{
  "dataset": "drawn branching plants",
  "norm_position": "pre",
  "mlp_ratio": 4,
  "patch_size": [2, 2],
  "optimizer": "normuon",
  "nesterov": true,
  "adamw_lr_other_params": 0.0016,
  "max_steps": 6500,
  "weight_decay": 0.2
}
Rows from block 4 of a small image classifier, named by matrix and row number. Rows with one number belong to one neuron. Each number is 128 + 24 x the weight over its row's rms, rounded and kept within 0 to 255. All counts start at 0. After the name is the row's rms in percent of the matrix's.
After each neuron's rows are labels from the 100 images, of 14848, where the neuron reaches its highest value: "top examples" is what is common among them. Only what is clearly more common there than usual is listed. The data: drawn branching plants.
# fc1: MLP up (model.blocks.4.mlp.fc1.weight, 512x128), inputs 0-127
# fc2: MLP down (model.blocks.4.mlp.fc2.weight, 128x512, transposed), outputs 0-127

fc1.124 089 [164 174 138 197  89 132 130 125 139 167 141 101 111  93 107 132 116 159 127 104 125 135 143 175 143 131 161 117 111 107 118 153 121 183 132 122  69 163  90 143 157 117 106 189 132 125 116  92 116 117 110  97 110 115  97  99 131 149 151 148 144 130 162 130 151 118 129 143 127 167 131 128  95 153 127 131 118  81 112 108 127 135 137 149 121 127 127 131 139 112 125 125 124 134 129  91 117 104 109 114 102 109 153  64 146  97  91 121 190 148 150 124 117 166 138 114 123 165 130 107 133 133  88 137 124 149 122 125]
fc2.124 078 [106 108 143 101 117 136 186 121 154 114  88 123 118 162 125 132  83 132 157  99 124 134 139 153 120 170 159 129 126 168 142 151 151 131 100 143 147 130 172 143 123 121 130 109 100 122 104  98 157 127 114 154  98 142 126 166 141 112 126 163 102 140 116 128 110 146 114 130 121  73 133 123 138  96 116  89 140 148 121 104 122 128 130 108 152 122  72 116 144 111  75 131 102 142 164 137 160 134 154  98 137 132 100 102 154 173 117 105  72 126 148 151 136 135 118 145  94 145 145 112 154 182 145 123  91 106 187 133]
top examples: red berries; leaning left

fc1.410 094 [124 175 116 120 153 100 119 112 126 160 141 113 121  93 134 156 168 159 126 133 154 126  99 118 134 153 158 150 114 151 131 151 119 114 100 143 133 154 132  95 146 129 136  92 123 137 134 104  81 108 124 139  90 103 196 177 137 152 130 114 158 105 124 154 177 132 123 111 104 119 112 119 111 130 128  94 144 137 108 152 104 110 142 104  92 137 146 136 151 100 162 127 162  90  70 115 148 141 135 122 114 101 124 113 137 101 127 125 154 151 135 142 131  90  97 116 104 139 111 165 131 105  99 134 108 163 133 215]
fc2.410 148 [143 110 130 122 144 143 147 146  91 127 135 119 109 132 143 144 122 138 158 144  79 134 166 134 120 123  74  95 111 106 140 137 148  97 161 110 122 104 172  90 135 145 167 142 141 120 148 170 114 118 145 112 164 129 103  86 142 129 145 115 112 184 105 103  94 149  83 156 107 125 102 122 110 159 110 167 162 138 134 141 128 150 150 142  95 137  88 160  71  99  92 108 130 120 144 134 161 109 117 151 145 162 144 120 105 137 148 116 112 104 170  97  97 141  87 162 104 141 108 114 158 138 149 161 126 114 145 115]
top examples: two-way forks; autumn leaves

fc1.77 102 [131 185 158 114 119 151 145 115 124 134 118 113 140 107 133  88  59 126 138 146 124 132 146 139 127 128  90  88 149  98 127 122 136 122 131  88 137  99 108 126 145 139 127 158 146 126 133 121 123 127 137 111 149 111 105 173 138 115 136 132  96 100 117 156  94 146 151 101 114 134 150 133 116 122 142 106 133 154 128 159 149 172 132 123 124 117 126 179 163 209 148  94  75  51 137  89  84 127 154 122 103 141 121 137 119  84 135 144 139 121 116 125 122 115 163 156 118 143 105 111  85 145 132 128 130 162 130 154]
fc2.77 113 [101 152 123 182 110 113 107 152 116 101 121 143 148  64  90  89 152 117 114 134 104 128  74 144  80 144 174 119 133 175 150 171 126 137  96 146 130  99 103 122 162 155 118 130 103 139 118 117 129 136 106 140 177 172 140 130 116 139  89 125 111 133 136 153  97 167 100 101 177 149 152 127 128 138 147 148 137  75  83 141 110 104 114  96 144 150 122 123 134 105 138 196 136 142 128 147 113 149 118 124 149 144 137 119 133 141 160 105 133 100 153 128 145 147 111 142 129 124 129 137 130 109 148 120 112  82 119 127]
top examples: pink blossoms

fc1.91 092 [128 147 177 102 154 127 154 138  96 116 108 115 170 111 124  69 133  86 102 115 129 101 135 116 170 147 132 122 158 128 104 136 127 100 122 100 151 168 137 175 127 129 140 141  87  98 115 138 156 112 118 112 142 102 122 142 116 150 152 107 122 133 160  83 144 142 108 182 121 195 120 152 137 155 146 179 110 102 136 156 123 106 120 129  99 130  96 104 120  99  69 137 135 122 114 140 128 162 117 133 128 149 136 128 132 134 108  90 135 120 141 118 176 109 103 131 113 164 156 128 158  81 108 152 120  98 112 138]
fc2.91 067 [ 96 111 144 108 105 149 131  84 125 126 142 132 117 171 143 134  93 119 124 115 151 133 134  71 113 126 120 143 137  95 124 144 163 116 135 141  63 133 100 168 149 124 136 135 118 126 107 155 116 132 149 162 108 119 122 131 180 140  95 109 154 127 102 138 127 117 117  93 166 105 130 119 140 158 142 159 113 126 150 132 166 120 134 140 150  94 143 154 128 152 159 143 147 129 134 125 140  98 143 113 179 163 113 155 104 132 153 121  73  99 133 114 139 147  79  86 141 124  82 162 112 159  78  86 126  81 125 154]
top examples: wide; red berries

fc1.161 099 [117 147 163 121 113 137 136 147 149 122 126 159 117 127 144 113 143 152  78 135 107 131 101  92 169 160 137  94  93 119 190 103 115 147 136 132 125 132 125 158 129 152 118 170 136 123 113 153 107  91 123 143 161 100 145 177 134 107 123 131 117 139 134  92 133 150 152 156  98 147 150 114 108 123 151 127  74  99 190 109 118 122 126 137 120 119 141 124 133 155 140  98 161  91  85 153  78 113 158 133 140 142 109 145 136  90  78 170 158 138 128 144 141 138 122 109  92 116  98 120  84 133 123 150 111 150 152  91]
fc2.161 114 [161 109  97  94 117 182 128  98 150 118 145 123 133 111 166 144 141 113 107 125 139 121 168 149 154 116 106 130 109 113  99 141 118 115 152 109  99 154  94 142 128 127 155 142 108 138 121  98 180 128 145 147  96 104 130 117 164 130 118 136 140 114 133 122 135 104 104 121 128 129 149 138 112  98  73 149  74  92 168 146  96 128 131 152 130 114 108 126 127 211 141 105  74 127 137 139 137 160 133  84 158 122 139 133 160 139  92 111 163 150 112 134 127 120 121 159 163 132 101 141 119 189 128  98 151  99 137 145]
top examples: narrow

fc1.56 090 [ 88 159 112 138 124 118 157 136 113 180  95 117 133  80 177 113 127 141 143  90 133 105  89 129 163 112 149 114 115 132  84 141 147 165 123 125  79 105 143  98  99 137 157 155 119  93 168 131 132 114 158 122  99 123 118 148 151 125 119 160 124 181  86 161 126 102 178 158 125 148  99 139 129 144  97  97 131 129 137 110 126 142 139 115 114  90 132 157 125  95 124 128 122 168  97 152 132 145 101 108 135 109 143 148 130  90 136 128 144 125 161 117 122 136 166 109 173 151 122 102 101  98 131 139 126 183 110 144]
fc2.56 115 [166 131 140  93 117 133 106 117 163 139 144 158 105 166 124 159 149  93 143 141  70 175 121 116  69 138 116 119 129 115 129 111 107 131 102 146 137 147  97 157 154 145 105  89  80 192 117 186 138 119 105 115 159 127 138  89  94 154 135 115 161 106 158 112 167 132 129 136 120 103 167 113  87  92 118 165 135 136 104 148 119 146 130 157 124 145 117 121 135 133 141 146 119 136 135 108 142 107 132 109 132 142  91 165 128 157 138 135 115 138 109 133 101 100 141 129 101 146 116  85 106 179 138 144 141  99 106 134]
top examples: two-way forks; autumn leaves; wide

fc1.489 102 [112 147 125 108 101 184 139  86 111 148  83 141 154 113 137 149 108 172 116 158  92 155 108 117 141 123  98 130 135 119 113 131 146 186 139 118  90 143 146 136 133 119 126 115 123 105 142  88 142 111 123 158 139 141 149 134  96 128  85  96 154 118 140 141 123 127 146  98 150 151 126 154 103 113 155 140 128 120 137  96 120 103 145 156 116 100 126 128 131  86 123  99 110 181  83 122 130  76 133 160 125  94  96 176 118 147 163 164 113 152 201 154 125 143 143 152 119 112 114 110 129  94  96 109 124 150 123 141]
fc2.489 096 [113 164 112 119 114 146 123 162 150 124 119 156 116  87 151  95 153 112 111  78 109 125 142 173 141 125 134 113 103  97  97 134 125 131 145 120  79 116 116 132 102 131 135 113 138 118 102 142 125 178 138 140 141 103 128 152 138 145 154 109 144  93  72  92  86 136 117 133  96 171 113 117 132 140 142 169 121 115 110 176 132 136 146 158 102 114  95 110 115 172 142 108 150 122 115 124 186 143 150 150 161 149  99 137 162 158 143 129 103  93 110 128 147 109  92 126 134 137 119 136 125 186  71 112 165 111 126 116]
top examples: wide

fc1.148 108 [123 170 131 107 114 148 100 120 104 129 134 151 145  71 155 102  86  70 138 184 116 136 162 125 159 131 133 131 102 150 153 118 121 110 133 178  92 152 165 119 107 123 145 125 108 119 124 126 108  75 108 104 108 120 126 126 146 112 139 132 134 112 129  83 126 109 138 127 135 153 129 142 142 134 138 124  92 126 142 118 155 138 134 159 134 165  98 120 107 130 138 136 133 126 135 159 123 114 131  95 104 172 132  93 181 110  74 175 139 141 160  88 141 170 118 127 143 140 147 184  89 139 118 107 107 172 140 119]
fc2.148 083 [118 107 111 112 176 147 119 120 184 107 125 136 128 112 127 162 126 105 187  79 128 136 147 163 135 155 137 131 159  90 144 104 102 136 119 150 136 102 115 151 114 134 102 117 157 117 113  94 126 146 112  94 117 108  96 123 122 123 128 110 121 104 109 128  98 105 154 138 141 147 163 163 148 155 140  94 156 136  98 151 165 150 166  92 163 133 115 143 124 127 162 105 138 105 105 115 168 138 109 116 170 116  92 130 103 114 113 141 142 124  98 135 104 137 122 170  98 120  84  93 146 107 159 141 177 117 118  67]
top examples: red berries

fc1.361 095 [134 103 110 140 134 136 141 115  70 158 151 130 107 110 101  95 110 166 130 142 113 133 118 162 148  82 142 139  70  99 123 144 142 148  89 115 125 103 110 168 147 105  92 133 150 123 145 123 131 143 118 109 112 129 161 171 131 113 142 151 130 130 154 135 129 189 124 136 143 110 126  89 136 120  95 139 105 157  89 156 127 147 166  96 103 164 135  92 132 134  96 116 150 112 117 115 111 108 124 117  81 147 154 112 126 109 134 113 145 125 187 140 124 115 168 137 131 162 123 138 197 150  86  88 135 133 147 144]
fc2.361 082 [115 159 143 149 140 113 108 143 125 133 176 113  82  85 117 115 114 137 139 117 112 170 127 112 102 123 137 139 143 140  50  99 161 129 128 131 141 125 116 136  89 125 172 141 118 134 103  50 132 148 123 154 147 155 153 139 129 135  97 147 119 162 107 138 136 128 137 126 129 105 152 158 163  84 127 125 118  78 119 150 142  94 130 113 120 111 110 126 163 135  85 130 144 168 146 123 147 152 141 107 128  97 139 105 137 122  96 116 157  95 140 158 151 106 146 100 152 145 144 138 108 135  99 100  63 142 143 163]
top examples: two-way forks; wide

fc1.340 101 [136 165 153  81 129 143 137 129  93  93 108 142 130 161 133 118 104 138 120 147 130 139 104 149  98 176 155 167 131 117 134 109 119 127  93 113  99 115 122 123 126 100  75 121 152 139 124 158 134 146  77 134 185 152 156 101 170 110 180 124 129 115 117 157 168 139 141 171 129 139 138 124 114 115 110 135 121 139 130 116 111  95 151 168  94  99 137 147 126 104 154 146  77 106 131 101 122  86 124  72 104  99 118 152  95 142 127 130 133 130 162 166 145  96 137 114 127 114 124 172 110 135 168 105 130 133 155 151]
fc2.340 140 [145 164 148 120 136 153 144 130 156 143 110 129 141 130 144 136 140 149  90 132 145 139 136 141  58  77 133 108 111 179 144 139 109 125 156 110 141 109 110  96 125 131 109 125 136 120 183 167  93 163 139 152 132 137 163 107 155 105 150  90 129 111 129 147 143 149 102  95 113 115  55 164 131 115 150 133 139 119 116 107  94 134  95 178 114  70  89 122 130 140 126 133 130 129 139 131 117 129 145 110 135  84 155 119 114  82 100 106 139 143 130 140 118 116 137 117 173 109 158 133 135 155  99 156 107 151 164 157]
top examples: pink blossoms

fc1.177 093 [ 85 122 102 146 147 131 126 127 128 149 115 129 132  96 135 139 162 106 101 128 138 140 137 142 129  92 168  86 197 145 129 120 100 168 170 103 114 131 127 152 118 115 156 139 109 108 112 117 125 127  99  89 121 145 138 154 113 153 130 134 159 113 153  96 120 153 169 113 104  96 160  97 111 103 173 116 114 113 104 119 103 133 138 146  80  98 111 112 101 126 176  83 134 121  89 133 139 151 182 127  94 125 198 139 156 115 125 130 139 165 103 180 115 121 148 132 142 112  98 108 132 158 114 131 127 119 134 118]
fc2.177 096 [129 146 149 119 137 135 125 115 116  77 124 116 148 111 141 144 120 115 128 135 108 145  64 137 157 149 135 162 114 110 139 132 154 120 117 151 166 171 128 132 110 185 154 143  76 122  98  97  95 117 130 124 126 111 140 171 123 169 117 142 139 154 110 130 148 143  71 167 142 137 143  64 129 105 136  84 147  91 111 117 134 128 136  97 114 123 109 108 125 136  91  85 144 100 139 114 108 104 121 127 155 107 144 178 108 152 100 130 124 149 129 164 151 119  91 154 129 105 142 154 128 169 127 168 103 158 115 161]
top examples: narrow

fc1.46 089 [115 142 114 102 116 154 114 117 120 160 111 101 129 132 159 118 141 137 127 162 166 155 107 125 149 139 162 137 100 113 151 148 136 119 117 146 100 142 132 172 133 102 134 162 114 145  80  83 125 121  87 137 156 147 131 112  91 134  73  66 146  90 126 128 146 166 145 141 101 124 154 153 124 122 108 138 108 102 159 138 142 130 155 113 101 122 118 112 117 134 121 145 142  95  94 140 137 155 137  96 139 147 121 163 146 181 139 160 152 154 126 130 130  64 119  69 122 141  93  74 112 113 168 121 133 128 144 158]
fc2.46 084 [129 135 113 101  99 140 125  79 113 120 145 156 153 124 117 181 151 166 149 158 140 119 161 130 100 148 142 126  88 109 105 140 155 125 139 119 138  98 170 151 117  54 141 106 149 148  95 112 115 154 138 124  96 117 120 124 152 164 116 166 123 143 126 139 118  90 126 134 147 135 140 135 145 131  87 106 108 149 119 135 122 114  99 135 117 105 154  69 108 166 132  89 136 102 143 104 143 109 100 137 136 116 109 142 169 119 105 112 153 102 129  97 116 143  79 163 169 121 144 122 127 208 111 132 118 121 147 151]
top examples: narrow